Weights of a small CTC image transcriber.
Training: adamw at rate 0.00086, 8200 steps, batches of 128.
Rows from block 6 of a small CTC image transcriber, named by matrix and row number. Rows with one number belong to one neuron. Each number is 500 + 40 x the weight over its row's rms, rounded and kept within 0 to 999. All counts start at 0. Numbers have three digits each.
After each neuron's rows are labels from the 100 images, of 14976, where the neuron reaches its highest value: "responds to" is what is common among them. Only what is clearly more common there than usual is listed. The data: seven-segment displays showing three digits.
# fc1: MLP up (model.blocks.6.mlp.fc1.weight, 960x320), inputs 107-213
# fc2: MLP down (model.blocks.6.mlp.fc2.weight, 320x960, transposed), outputs 107-213

fc1.642:506485465526501440489459464578463514398500500499463543483520513498584505469475573514516481497483527484497497501504521587435542550498507547532542444496506523537507545416458542495513557537528540517455487563507434506518515511430476425535503555459570556513540542551468531437412488525527494480497577488491510444490490526567564
fc2.642:417493472483485444506491435506500482418518515422512543420546525477514527520429538508568447532472502453464493565461497524518566494546498572524502422526521508474471509502533489532545504451544475552496481512469469544569543483524448516489462539516515532522531535554481496556500446521555499544442515425479554488505486563529432
responds to: the digit 1; first digit: 1

fc1.584:490555481507448522524442429506477546486589498479478514523500498512485562509509541531540544517552547497486566501503480448545546514514506475473523502570504460520534473532490494563532555569536520517517515553433566587513482514436479505581526499543459489538487483522488509466564487486544426556467487521520446467420432464523562
fc2.584:411530390494441518504461423482447495409578516440485526468516479485487509521477448486546493504501526553408501513462518470489471472507458535490549517542515512489474548565549473510564525510510439521527502552488518504533512490485450527476507545466534478493479511584492395575547492502499453563449551457519488520463464499484512
responds to: the digit 2; third digit: 2; first digit: 2; second digit: 2

fc1.18:485542506406456478511513498548431548522487491508435522469503560485507525464472490559506449595476511476474472446502478554536486557451500496506469450471497508522555537510497439469520512561577492427428519506487455477459502508449464561455501466556482520497562510530582482469522527528425464478481485488513487507506439506595479
fc2.18:515478498502488488494544521502496559516483514488528550509480539498436450389561538534536459486449467414452533528541563503478500545483451504485423501498506498433585462458474527522547491584528498537443534478453468514544521494468496599542458481460570474486532495477505550542545469450428482454531520487452545461438518506542505
responds to: the digit 3; first digit: 3; third digit: 3

fc1.19:443561480478491494519413493478452462473512550500518561491513445535532564495486544545589538481550546496567545452532511468482550529483481488500536530538496477573489546479499535519495519540524556459492569555534524531490456506484441518477519531546434505512439448487522446503508467458464490575526449451508498507455531461524567
fc2.19:555466427493513518551419494484496488482523462506526454561463422490509491513501420515501509458486544611534426464476541435550476495467463399520602514533560478460475560509420524468509478530467497487518507503536505478492493518517418595458542539472591428450396483554541489525494473581536506544574443515495453543499481499461519
responds to: white glow

fc1.268:529515492469507551484459537465471541484489489495443490534489558508547469430515538546457470528509512446566520502489464502483465442448509457505496477464512529496574444540468454489500510570477506477452486577551560485460496477524507495543501500493534531502567486528484539430503483489514468433511532562460445438511417454516510
fc2.268:422484511446553525422490540470505507540544488428476506468501532511461431564512496486464561459533494467472562548479545473514525489540496488522513524534547464462470502533488492547490500484508478479474505469552526537612542453562446490555529465492529626495560465585535481491491516438538445502525474580502506431482499576492468
responds to: first digit: 4; style: green glow

fc1.661:534569467490471467529526472481448494525555519522479470463483544575534532497463535453533450520519581507527457446488531416461511464456526477446492465478429483479477497434510498462519475512507549416500555548519468492518400455489441498494505522482443490498462476545536382475486539486473481497462517456487447495479430485496532
fc2.661:526561517518489489485506458459541536530505523531562477446507464461501556518468465536447474472492515531559470514522480456437524434502554511462473517540461459508532522550524491559447506542456542530464494541542513496474410474484536490540479526489432399478490519472498544526529578464498474493490552472532444485450479458534528
responds to: the digit 0; second digit: 0

fc1.296:501498476483511495454473564509466512487460467489418504483503564583493541465514550442517504531561474441448433534522457524469516523502478550549469523437535440424547463497517376449483529474512492447564534503487484444518480461481477528534495480542501531538508450454473508454481475440526451532507497531465448515499512558584522
fc2.296:421518559483497463483437547459467519474472479474461567467513549534449533514517525518557514453476474472539543603508463536450516493516439523557425465516548474513523493506521498560525525479537483506534572516459532423558501456565431474577439538470478546531574502496487503506445452435514517500504516543497547475480547540559485
responds to: white glow; first digit: 6

fc1.470:523567511483468502494375492492465549478497544518419482510457474556499545492450538508516479548457572530486496424459509537487456470474497504460534492488510547487494541490557438494500489661497460351535480530520438476452474425496486458465477582500537527478521418499511424463523513522475473498498474458446485441479451452468559
fc2.470:466525577468495492465439526464489536466498520487518527536476461541466475436512441502448572499412424475543492507419535520437438470515514414525510506516548470526568502475553488504472452573377556511470511467553468439479445440540509528508547533490436450517412460458504476516421509511497581467509464500505480545480603422469516
responds to: the digit 1; first digit: 1

fc1.548:508546436400490543487446503566477561448526538544411504495509526520505492421507543506497420604480564483592487488475395552474499505443509557512441512472493515456525492562541462477516528553500500444464496521502467481432511482490507510497458497497476516514547472485511513427543476579430482453435528512490517489538415470525530
fc2.548:502472532436494474447485508452542557534475436536472492531563527476514466400499468552431504498474524529496571524469612552509493498489536405427519481523490509563544496491468530548507490576432491478430468504548486477483573494487525544538521485495527544490492477508487515470530497486536489419530512540511480492505476468446439
responds to: the digit 5; style: blue glow; first digit: 5; third digit: 5

fc1.294:469517487548580516478489499501538464571509455431475554460541512547480462474443502462492508510473493472451494518496483396469501468534499537486474533487490420498467512490455499489493530486527487512544530491458485512561538470454510472605550500549565565531524443569476481500491519483604482595462424522506511507505488520523504
fc2.294:430448491491494488472521499476499460482451504446463499400515514543475531503466492557546497471513479453475543501482481541488522495578420570619487489502575463479456535553511491539491540417564459490572530538454527497520536489516433508502476533481511544542540510504500535566507434428552493508438462454479570505543528553555484
responds to: the digit 6; first digit: 6

fc1.741:475580458466483494539483480553492529568574433521486508465495534507565563507476510448509478527549550444487490455451402476509486482488495596556527512520541500465484501489460438499409587535586494490513515528433547533448500525446495493547483504536473546557611457517525481458543502499514443512482476523480492429480396477560555
fc2.741:399467474490532481515499495484483481511575481452514537461486517483495478513483452541550508410537480460466530541471464486432496518499412614524482491544554458487481554523447522549511489480526466541506480481490543540593549516554419536506508473499523531512551531526500515520482491478537451539489516519515562428535458600480446
responds to: amber glow; first digit: 0

fc1.124:502476516542495484478457492521469543460499511442425528475522553505498507437471548564580466525479497491485483510500509515524537500471494500528612475549503503528499477454422429449511559516596539477496463541537499609532464536482480491511496504490506609501608500534433470494475473481528453582480539479499455498531480510535538
fc2.124:418485482485478498497507488479469488435494504429479535448444541522506539535458527498578490498505478446440549549507501536495554500481409620575446488520562486428463507527506434553541536422584452503541530543450513520581518485504415539483468537448550566521575506529507514547533440468497481529470501476437512513515491544528534
responds to: the digit 6; the digit 5; white glow

fc1.6:457496543530496486559443468534495475504461472436508521429544485503455470479457543527551497471480562492495591509554505486444537529531505533532510469572453445526448499476520527575513554504566554548530593536425540541426501499471506497542497454540481546555481469501479485509531528485519491541484470514544512468467514534595493
fc2.6:458428484521489524440504537580449495502423500435464517486500500475455478516491465487476471581455496512527464427468496482538483527534458473605506514516549530433481509535561515487527482497497414433503508520447485433492488459528485559472519558456597460510451444428499459605590532483516539467512454489491508490513493487516487
responds to: white glow

fc1.341:542587451481428516449499477459476476465510494532490506466523489577532595499461510503552545484470540495496452416457509448505497485504475475466515447497485500510522542542576507473470481532517554480448527553610470480493418488442472526475499540498400475487443464515561469499463452439474412533486499372534426520500484464505509
fc2.341:580516514454505547533522527479513527566521549511525474460485406529527545536480471550440516467544464537519490470526471464533535517510492396488507510497520474499509454488481454504530445489474568496496460447561498510454473531457450479426490534545531448456423523547455559475465584521494446498450444487541442515430511413552580
responds to: dark on pale

fc1.302:481600510493460500497467412492485484536576487506498500479530516495444499517446450472484499489531555469458540454478436422468489486553476543466472515546490459546448477541546489553466544513538482557462504549475544504492505543455508493565565497513453514512488487445554515503591533471506471465416473470556450491454453429488531
fc2.302:390511449502450477487428461471461498449535490492514555486556478443473459506512491471473477530505567502491495521484482452474519480529493550488471518544444454535513457562570500512523522524494428529474483538431503491514461484542538546524551475459494481512438540415484453538541501508471445481426578495579515471519466507463486
responds to: the digit 2; first digit: 2; second digit: 2; third digit: 2

fc1.688:487478469529458492361539537531546503525549469502492525492513492530507561499514539504461565509548519460479463508448502488557525512465553527496495484549512485444570523514517489462509508567487462461459476555482496557516481440530529546538519535440480492510499491475498489539539436408497482485514555520541429448471471454451524
fc2.688:556498533541473462462570508603618484592589467498554499450541464452469531525500476531525489463559529486383519484502472447524489544545628483456453468513452512501495475486457492530535449495554571467500470438468498526495471484520571455527455445524516502509490481544521458508526474486473473575467481523559515483469493516480483
responds to: dark on pale

fc1.139:473530466509463501504450491470435485431493550566503564496508492582563562488508546478481559531523519551576507506533542501486555479558468479462474493532455467508493547437538509461539497541498496511478579479494473436481457525462450512502529503541439497479459465472462410474492478486489462590519506455543425522523524489543523
fc2.139:552501516496456469545526548425448464427403530561493523502470489529514494471543499510411528472480494608579497534582531533547453443559475470475518484462422508539519519488465496425516483486474482467527468473566440450460538572474475516448492538562564453452492543565413510457475490484506465508568541495456457545531526512536452
responds to: white glow; second digit: 0

fc1.669:493501450473545491569531500519436439508469513522411514453524612524508487464519506516507443513536550446463401473523434549492476451475522520490504460441468517543518501453499464388482509444517535471492511486469425454398521542502471538486522503520513519488496532533543517439510510568470479476453497461486493482552474556561487
fc2.669:574529491513441487572595415477462547520480493599496495551453524479566535441591534603501480455433533518459498457461523551529490532477499481458538502491499533502550520440450520485527507539556507491449501503464479553466532566378480508480404477529490463483531532570432568422559491489405474483511538514445516485496472509525506
responds to: white glow; third digit: 6

fc1.520:507514470484493482604483522461435422545478427498415474514478591546583589507456536465482442556546476462493456437530450469505480535508461467523546461471539532499483522456498471443482467421490450463494457450566527476500482539501453450469499545499476487480533538488522498434489523461563510530485491460497436446566384459539468
fc2.520:502594535492516509592514497515446581468507563518508551504500538504441496584550557459578479531479525469484501547496422493517535450577523528490463517453535509429468503455455509530511531507525539525461597443451467500520511501478482490550466498507459513507558511556450515505562522490478504553523486468453559487395507527590551
responds to: decimal point

fc1.638:400538474446521516476464510498458500510548465444455523479502566534552511480502518471529491570639531432499490516502489458535512485510435614523493491496539489443494503484534436491442536513536496456488536535485462528495510497501444521522486458534533591524583438466496481442508487522517465495472475536491482443512443564565534
fc2.638:410518536444515481507490502501445482414510489475517565445458541514527510537462480503530519453493450464484578571518483564461534532522400551545481480489564508479487501515510479594486492492542439519505510475513484454592554444546386492508481521527501569537580526511512514504460464492535503534525489514463567464524487576511455
responds to: first digit: 4; first digit: 5

fc1.434:492514515444552500565474535451466415492496482510451467532462528539521614504478499489499519641505430492538457500527536488488498545587451486573493469483614514439478523486461497467507468430489494474544514489439512512499498507529484507497464502453493513514534498450489471445472520465604543526503442506531472484542447494564491
fc2.434:490531543489509547581468488580497532523551519467556519481520462481489492593503520411527495529510547492529490504534391487479531434513489536523470536459511492436441499513494500557505527477531523565534540431428517454538500514523500442513452545490484544505520558517519538572506558553506553561458455509472541504413524535509587
responds to: decimal point

fc1.307:485512523448463479451400456516458529489512484416444520447529567534469535502390569483525497532498576494470542414494522476463503488514470478471526468546430470505479460484566471557517550502502499462462514591528492464511445402505472500538504547446481556516505448491531423564521522449533451502431526470541432450482454501501528
fc2.307:518530571593503458425459514424502542507510482511460468497534591486465464526463500501483470417551581538506558478503508431446501465488553521451476472567407534531474480463478508586539523506495511528455529569555561483530430549466530524555500432428451527502564499424446458490494491406502516471493566518535463497498469475482499
responds to: the digit 5; third digit: 5

fc1.59:470526506439451471471495480513473503467484497498436529481512547582515561470447559530492543559495476536483514495411518522451502444553456518469513471542474454511497495450507422500504549542522524489499548551489473428472476468468509470543498472491456530532565458449457398478469532420527457546484524502569406453526487503574523
fc2.59:462508530450448448532587497463440483487446461502503522498450533549529562519566484534489533444479427521461525550530507505554512511566387579497445443520536472451527477502543475535563519512548477501509521499494508496533516559445466552492449454542532505511575580523509583522509500433446421500562517509484522482546492560516465
responds to: the digit 3; dark on pale; first digit: 3

fc1.394:487595481525439519526456468422431505417576582555509524580407454539501507566561491507493516515529491525554523467543552482546500504485494463470451528525542548447483545461529489495559444556549492429461537469501522491510392517469430514447461537540494468451502466580478440488568481489471397568474479526448508514507484454474546
fc2.394:479575419507510540442436476490536526451499521487533497537482459511519506545475557447485510494509495551479452529525508501428504542468513495441473543474515504516528490541510492451474492554461535517452512541539506465479435429525490483469534598429519432500430461471508436522457449488427433536469544533572445558473528449475503
responds to: amber glow

fc1.551:509528455511487509547499508474430530497525490512457521452536574499505494455450489574510420568522525527530508490533546510540515524448497530490466391531469529489518516447532496489560479558567449473426531504530448523514442451506438567482502541501502489515511458540501412544548502528420398513475516493569429512470444464524452
fc2.551:435484508448514499459465476436494538482528501513533494461454539491574470507474463543473533458583485537479589538500563495512570538512461509421458496517478461480477491474436483612563491533506482526406495500562456485566532487501415569431487479498570545444527512484500533496492456482487441486523477516501519508484487570519444
responds to: the digit 5; third digit: 5

fc1.257:410468516501551486493524466489422552495534476450499522520453495524562494567555511515467576480578542463556577466524560512499539532526468552558469538444483500411498469469487475547479515555571529500499491475516522544534493545532464533467466503537457526483585528493488533535507476462543463566459527561462517558397474580497551
fc2.257:484521504520475456470543489608515511491450455519524565551490536433458501440497501477521502469416522496469422511542520464486485493541457511496550493490481610503579567492530582485440501545535500487503531496553493482541604459501507534556459535529502442488516466523469458510444454469509548541557515465429533489479537543480446
responds to: white glow

fc1.109:446455525508541472539518493455478519485484529453539558455495495542476445538523526479493536470550482479559586524558510508465593497524437526546451484517487512443425483473474506569547475543535544584525530451492501532504516539492502506559526512553510565492536503503462531502522458494540448542449477502468506520438499581520533
fc2.109:473484497549548528468514519540555544488471478507567545543518433465455470462529529436536497493458487471546427512504513443494551481529496551522486544503495512482563549485455569462414509552453496562526529494465473554532515452503523565527499479515425426482466475479477510515477432482500571487579544477443580504455569521515497
responds to: red glow; second digit: 8

fc1.445:498535507548570535433454493469460506473482537427399552457536545572451510434465585532538473496506529519468478534522444456500554462461466530516533521505495453535532451482505418454491576498494526455513531588553496493522460426528487479570517546501467542542557445504475438500463512464483459505497524474498430483519474483558580
fc2.445:446492475503465489492508496523505472426542521433502567475474525509495547543477476533574545476503471500455596561530487481497529493538416521581445475544550523424492525518523462588593505490592446502553537526453500532572531489514395509508482548500523505517551491582541504563518419469505468569473498481477506499478506507542512
responds to: the digit 6; red glow; first digit: 6

fc1.710:490486516536433510545475506544512526450550506462540515466465478467490520524505503482564561512551508539505576573510505512514528483515467496545486457583485500460450517528485500550554528542569525494509581511462533543524485550448503449485436506506520506503506457570453481492509462471559459545532457558493503469442482498582552
fc2.710:402492435486499472478447556453475530447495502497516576516508504530492493513520515410500477527540480547550436557471549442538555418548468538532520463566532479433470533499476519450527516494453456480503514538508477511573488450544436579492529508442544509412493455532459485554516469474564491539589517493459488502481494555514497
responds to: the digit 6; second digit: 6; first digit: 6

fc1.407:525514576515527504476457508512534546470547483486495475397519552494492510500397517488541446459513538474494495499535443453483570453482452574477449502512510460456477488502494381536476598471520554491485539557542488501512490501498474530517451513469515552575491472417567521476452444531506497559391471454489507483425530491493580
fc2.407:455511541498465472539466560485476523508526504445489510448443562480441498557458449490573473451500442491483546531547464499504531465477411541554459472520514459437473502459482429553549505442598482510517544482456590500532518533514461563482460489485537572510584504524496464589544465459525480544487462563458566521467499512554511
responds to: the digit 6; dark on pale; third digit: 6

fc1.153:477489517527470485455475499546517431430482537412555552458483449480464499522470543463515516493459555492490540496554531521473539503394431556510471467533453528488386531535538460508489499534534511517516531513520498512501467508475462432507552495468516561509557413509526511521540431496441419533517490469471520474602539502462543
fc2.153:578484446565521597517451504510509482495541508560490463526488368472548519530515458463492484500480482530538379471458466524563427478427529449536608551430514508529503503479448478391528533426464503490573489471481483492459473539491501466434512532468500488428410503605471528469455513588546525491472446491473474570495537459522590
responds to: red glow

fc1.523:467512505489559466486483500524497499432487521497419511479511548481435489414406523506605444487481514502492495503421539472479496476488509494493561468534508500555482447501463545477490529487522521432533550498481506567422464477481460568525538527457508508508503439501433390433456510488523485487513455478508481504487484512534496
fc2.523:456557574544495477497451521501454553399503520509521477550494527445455430516506477456479453479500557529552541528514465474460522442493530507518464530485429497517531458532479491565488517504504478515485495448455529451558471483540531538529465497510435517510501519451505457500449491509510581479497537530419565530453536555450523
responds to: the digit 2; second digit: 2; third digit: 2; first digit: 2

fc1.749:543495506493489528492486508478494534485576540501446500466491538547506531529454500547498451530575480490526502507533436464515510524478503553502451462548523477436488468475504494512556511566572526490448521530523514542554399425509499486512474517511476479517529499459530469545485467467448467528420493522574432556427434452520509
fc2.749:488549557467500465420473447460557562506506559463483480510455582477512503424450521531489493455450537557468519472455571498524515511461526471378488480499479473485545493479533484560486517580464493490400479569597464502508521451514483569520463555461521500498495471457473458522469446450514541481475521495483461520463458535428483
responds to: the digit 3; third digit: 3

fc1.462:469459507532463439456492538493464508522464481504439476519551614520500505429499547447463449533539479476559467441505518509548509491455515534528551449508467492502551505429538505438495537509521478499467476504488454510480498499492522556490588497500544499503506539455477488523430443480510515489524552483542479496485478493517480
fc2.462:511518536523407395533464495503501489471477495516546495485533527505463459512444463518560480467455462504470602517460487571433437491548497433497522393488485522573485480434480461511522498481576572555519498486484507466483524516475530454507440482571513560573529523574537440507464517513545506555464473477506518503498566522536471
responds to: the digit 3; first digit: 3; third digit: 3

fc1.93:558473465508472492471469486563467520464516486476459485536497520516564551452479589509534512512505499472469515448529442583441478525511513520549554523506536496457502491488470480492501548565524504501499483565441459478512456509441534432560515553498537509547536494484473485507491506491555500560478539441532423483471457474509565
fc2.93:444492553465460458456474443505536473474542511442537557492479495514443522506475542514629507449493443425432515512454502532505508539549482564510510443533540476492499539489529470541514461484538477516538502521479456538541504465543429501515482547468513516473509500572520447562486405492510495550458468448515563534523544550470442
responds to: the digit 1; first digit: 1

fc1.536:428525495450501511497438484503411537483555464448417519494530575539537520477523490486496487547604564483529501483543425481530497471528437583556538534526510476478519527506553434510446589522535490484492520541499466520509510498494468524523539478548495551482539456453482509469480504517544468548465496483469466450424447539568549
fc2.536:403541552457501512478496477511475486506521523440500539441455538553476502506452431522547499447493434472435574543466475561514518518528406583560479472529589476472463543536499458572527513521529452525518536526495486489573555497570389486507510517511498549508576449544492490510503502487523468507493437465476527470547498511501471
responds to: first digit: 4

fc1.693:374548508444508488451449501428533535481528554453523532495477484512453503513514504477550559480530484453454561506547577528485549561530480500467456529524555404516452474484478473556443524569529541547529593538453518491523484482476448444597512450541496571553535446414543487446479428496521506465521448534603519487445542530516577
fc2.693:432499462489457477432490501468490576478493493491545512540497505513492513530515483502537484502484489510438490536482554452481557579491476471524504487572468500445555453455524469513527505552483517533417538575460528496515402427458433570480470477495512481545479408464474464518517466498429445470556510526528461532444551518541479
responds to: the digit 3; second digit: 3

fc1.25:503471469520548499478465518542509518482513496461422510427542519516524587442451554438530491598510540493515452443459431474519523512473485500507501460478484458530546491491568469498500523538484498480514496514496416475465480487507493510533529559475517503535477488466466484466434488531590467502471512406523419445509473485529554
fc2.25:542493588462436450432506523557621518560516501497542525416547446545491510474447483512467507478512506467508559526483460548460529493551569435478425457492438490560519458513538493570472464501494543500532502430513494466478475474537569405546466535510468524519490494484525507501422462487527560495464502461517530490488561474488522
responds to: dark on pale; the digit 1; first digit: 1

fc1.56:466527522517534498565495463498453458442456530517492525492542490547567521470498598506551488537531552508524477538542496482456534530520497546472441486469464462540443486516500505470460533485504497466517577514428496446481463530440450461567502512466537552532480502442489476426479468511477452514518507460552518466512507556526534
fc2.56:453502562454472476542473428504406479427470571454588537505425457474506469511513518494493441449429536585505466471549498533537524439584497486483539487519470476471486503494509527533522463515436445516506488509490525416457510518560449582496491518490529450482481538512445479576492476502518502530543533457467507544529522589505468
responds to: the digit 0; dark on pale; third digit: 0

fc1.69:397472441508571453476440468512529583516504508421509507480572491468460466459444510481502485499503552476473503470491488486511531486436531512493543510550484461530532484510501478551448620517498491545562494517463533482432538465583524506576514476496595559607506494468521490495423402515549519476476538491509474419413532538490546
fc2.69:494541527481518562513463508518499573423584533455544485502459498436453467541502471483558512537502520473462564555489464499478512512493464536510408592500508464433478483531480449550529468537520478531463546471428551507530504493517480513510497499476493514546526473435506498536564477523454522513493434592470565489435516482476541
responds to: the digit 2; second digit: 2; first digit: 2

fc1.689:428533499483505460456508501534495467546492412410474575463544569554499488434465545465549496500516583484454489529499556455466581559474475490466509479503425431509448438515522462457463554466479561526482531579455465546560477441463421458578532518476515600557517486496581472461512483472508490500472547480515474446529514504491521
fc2.689:468568551519524482480468420447451514373494531506500540497478517535480446497481503502519526441538517551501605536516514408472536461534490521456439511551510511471477486518494518649499501546525506549506522538536531529570532508548446551515472493511437490475545472529518459516509466445498474559469530438460486526456466512460479
responds to: the digit 2; second digit: 2; first digit: 5

fc1.403:496531445414503514526463458590531532465539523498450578425547566565566523419454549481517458609522564440539522446432403508456519499493469532494443448510516477509454477514526472511512556573505494547464505553425442473431498468525496461559533556484486516555540508482566465463487450576520506489430490456566455426484436451528530
fc2.403:438495508424489505444487517518545552527493479477553511423533514490516450510438512452457511485530476473511589529523550572499609474593471477477421464524478479471445494503492500623492426546504511551447498421539450463496580483530454514459491512482554604478494514511468518551508492495551518492539492496504541481497506551515460
responds to: the digit 5; dark on pale; third digit: 5

fc1.175:445552524495472463488529485511525441551590496470519487496453529508479520502529492503477503480554498460423468549563491450493515482489509548504490516544584489480481541491443441493407542501558516463555550559414534511495500523522519495577457463473520535554562446470550492415559489493534502482469445545499502470533484529504561
fc2.175:415481447540508499463533516484507487523577490487539528511500498484508511521526452519534535478547500495436510600496515400505541523455475567531458514595534489428522514535468486515535508539568465483484516538376536609616506467503466587509466489470514543505530471503533509492567458468477428512504513581497532440512458537481494
responds to: amber glow; first digit: 0

fc1.261:460571482491449509460487461460474495477495522491444542497481495628528504450466614547538496545495557527463462496493513416435549480518490496480506547487503451455487484494551424459566502532489527476497535472523461469504439446488501514518452521535486521506534429532498392478504488464424456576428504518547444481546481544501560
fc2.261:496569580413424489534546527472445500514530541500511476421481529622472534526532510556517509439618525487469561507502431511568547570534470511511493482544480439447497441547525412535511521517525514464466516524580478481445442514498464461463475492538503511501521549509508495496522533450407401467550483443527433418481463492540556
responds to: dark on pale

fc1.107:473477527562566555515422430575455435456481481480458548528514472530471459516486528549499500514500541459434571485557480470366498563545501551482511553479506435532427470488473520525545591514523547564514519525502499538521543540476491448502575530549495503496464496502514557481534553533496438564421460474530489540513487503526505
fc2.107:429463466471590614506436494454468514513452507494437487502534494461472447506471534485485449560461509492532451482463512533537511482459491507528533624482493451470490491502432532430507547485414450502495513549493511456502522534501495567460601546452535558472451501442446501557505497501558516483475470517517491521520514539526519
responds to: white glow; first digit: 8

fc1.535:461518495467530517421471561481468526473475504494390497503485575549459542446492531501498514527545514437522475545551468520468494534498488547529471511467534469492570489502519417475460551483539484452524550538471499471516498504527488545537462487502515555522529460464453495415499418432541467489525503526471438487495519507593517
fc2.535:491463537560498478470508616427440488531436447473401448448491575561455493467504480514507508409507452495533584507483501506430434503447409523599464472481513461517555514487500477548509529427600509445556582456483524477514461514504473491529465491516511565565590486511528506488456486401464465452558502513475528496546548538561484
responds to: the digit 5; first digit: 5

fc1.682:454560530401488527481498473472508463475526506498510497475462506541570520498543506518599535487591496446436531526556529526486566573520457511466472540488506424494439491480501402541456513507554559564520601510493455519535455486437398464530488429570491549497482514471566477409521457540487464487510473487541515505509524563535519
fc2.682:438537522477556536524487484470582530452522539523526577502519454549515490493514545472558470469484488476487503582466492453477611548503476505487471528496530444455503479471442496512476491534452513571481529533487546493580513468517432514491477516535480510489465519463449528500449437505489502492562514500516529521459529530497503
responds to: the digit 1; first digit: 1

fc1.58:502480502538541462501496506473507563499537434493536475450560525474475519512489491475571497479485537513468482506553498455547512498468525591503473491518450517456536532479505500543403571560536503511536523535500490541477460488446503487578516464543464492576564433469463500464417427491467476554515507478504489457391515558477536
fc2.58:452476522463466513529472508489458525513569480494540484445422494504486524586480421529510549492536443468498570523501447523478517517484404551598443508542549455427486558459518468593538446502551448524487544442455498447501485493509430510467495504529510475498540507514493532563527500543493527523493435575492543517457518503553534
responds to: the digit 6

fc1.676:475549491481467514510410462463457566479517578472470522466512524486413492509452469572549473505512553534499598421565549505509521490487498508489542469570469506532477495496528479570525509506541467460473465544497489555506454458499480474514533551497479523507505455529509373499593522539478476473452494520537486478424442450502537
fc2.676:452539552491512494467391445417446518447524534517496497512495511475501472535448497512479523491523578530474577523499506507477567502540515467475452504548467469473481464529484496625527490520505452515474484534493546436525512470555458553487499507444510498503493518432460442549496402450501522496466487521535482524452489494466471
responds to: the digit 2; third digit: 2; second digit: 2; first digit: 2

fc1.366:522487441441509539533488502541485536463510515519421529492519563516555519424520530486505418617463539452557483487447430550511501499424498533513454466479530514483511461524522471471530522551522479477477502524452461486435509473519490502492510512485530534548534500519478531446537458614453468458431499468505503514519415462510508
fc2.366:468530518404469474419469492478537548529513452489537511467526557417482426478493482488477477479465483442515562520514563576524533453565477457458490474540451509520506535474478497579466454572480458562418489483551468499484597483520480567526510475484505562463502466550489520526571486508569504472507508531461571453504505515475376
responds to: first digit: 4; first digit: 9; first digit: 5

fc1.262:470576484488534575498430448524498480509567518533493538515493480461515539564500495493512556589490505510467520482486463489469485446534469493396454575469451459535447529501524491502550504567503512500486558430472455469476524526413480557518576529536471491475402438438503498472549533560508482545471414481532480559485482461520532
fc2.262:531516477457540590459525521481540499521480477503490501512520459448482474507546533453405525422520567576487450512560476457513528427529554478454561626454415430523534483583454550445426558541443489474530509521529543526459520577490559522566584411516463485456439456457439499461506493465529448529542555500519463483495505562508503
responds to: the digit 0; third digit: 0; second digit: 0

fc1.478:466540486421445511489525517523436508533479461536431500490489578502489499470495472510509451586518523419471452426471518553526480511501483509512480482447515501480543534498494443446485500560568502444434509505502457480499519509487482567445494468553494543490495519549557484495564520522462471481488492479494494524500442492573470
fc2.478:518466487486495483504540478462515528472471523491545557520485494510453499415575540569510490527446467435473547520459593539526522555464445526527469488552537522428566517457497530516552460556495449515476473517433455533537560474464475589487470522461575475494533496521446558510585471476469507419538512473458532486482526476524521
responds to: the digit 3; green glow; third digit: 3

fc1.435:451537452433467489480504517498486528545568476440487495512477557554520520514491516458527525487558589451511507480508531506494559447475453524524549531492536473424499485509500385486400551461520498447539521572505577539493482452520462521538488494531556574584539435495547445492546435474526447461525503551441496442502483521448558
fc2.435:470545566462541527503447537492488495466462502458488506484480530514473491514494502467540522412463457504514520527527482534464543516506366515589492503501569452443491566544451502559460525538529515555528557535526537473561551505553370535549514550504476543522555513500524523519470463446514509519598464455468538449519516546505473
responds to: first digit: 4; first digit: 9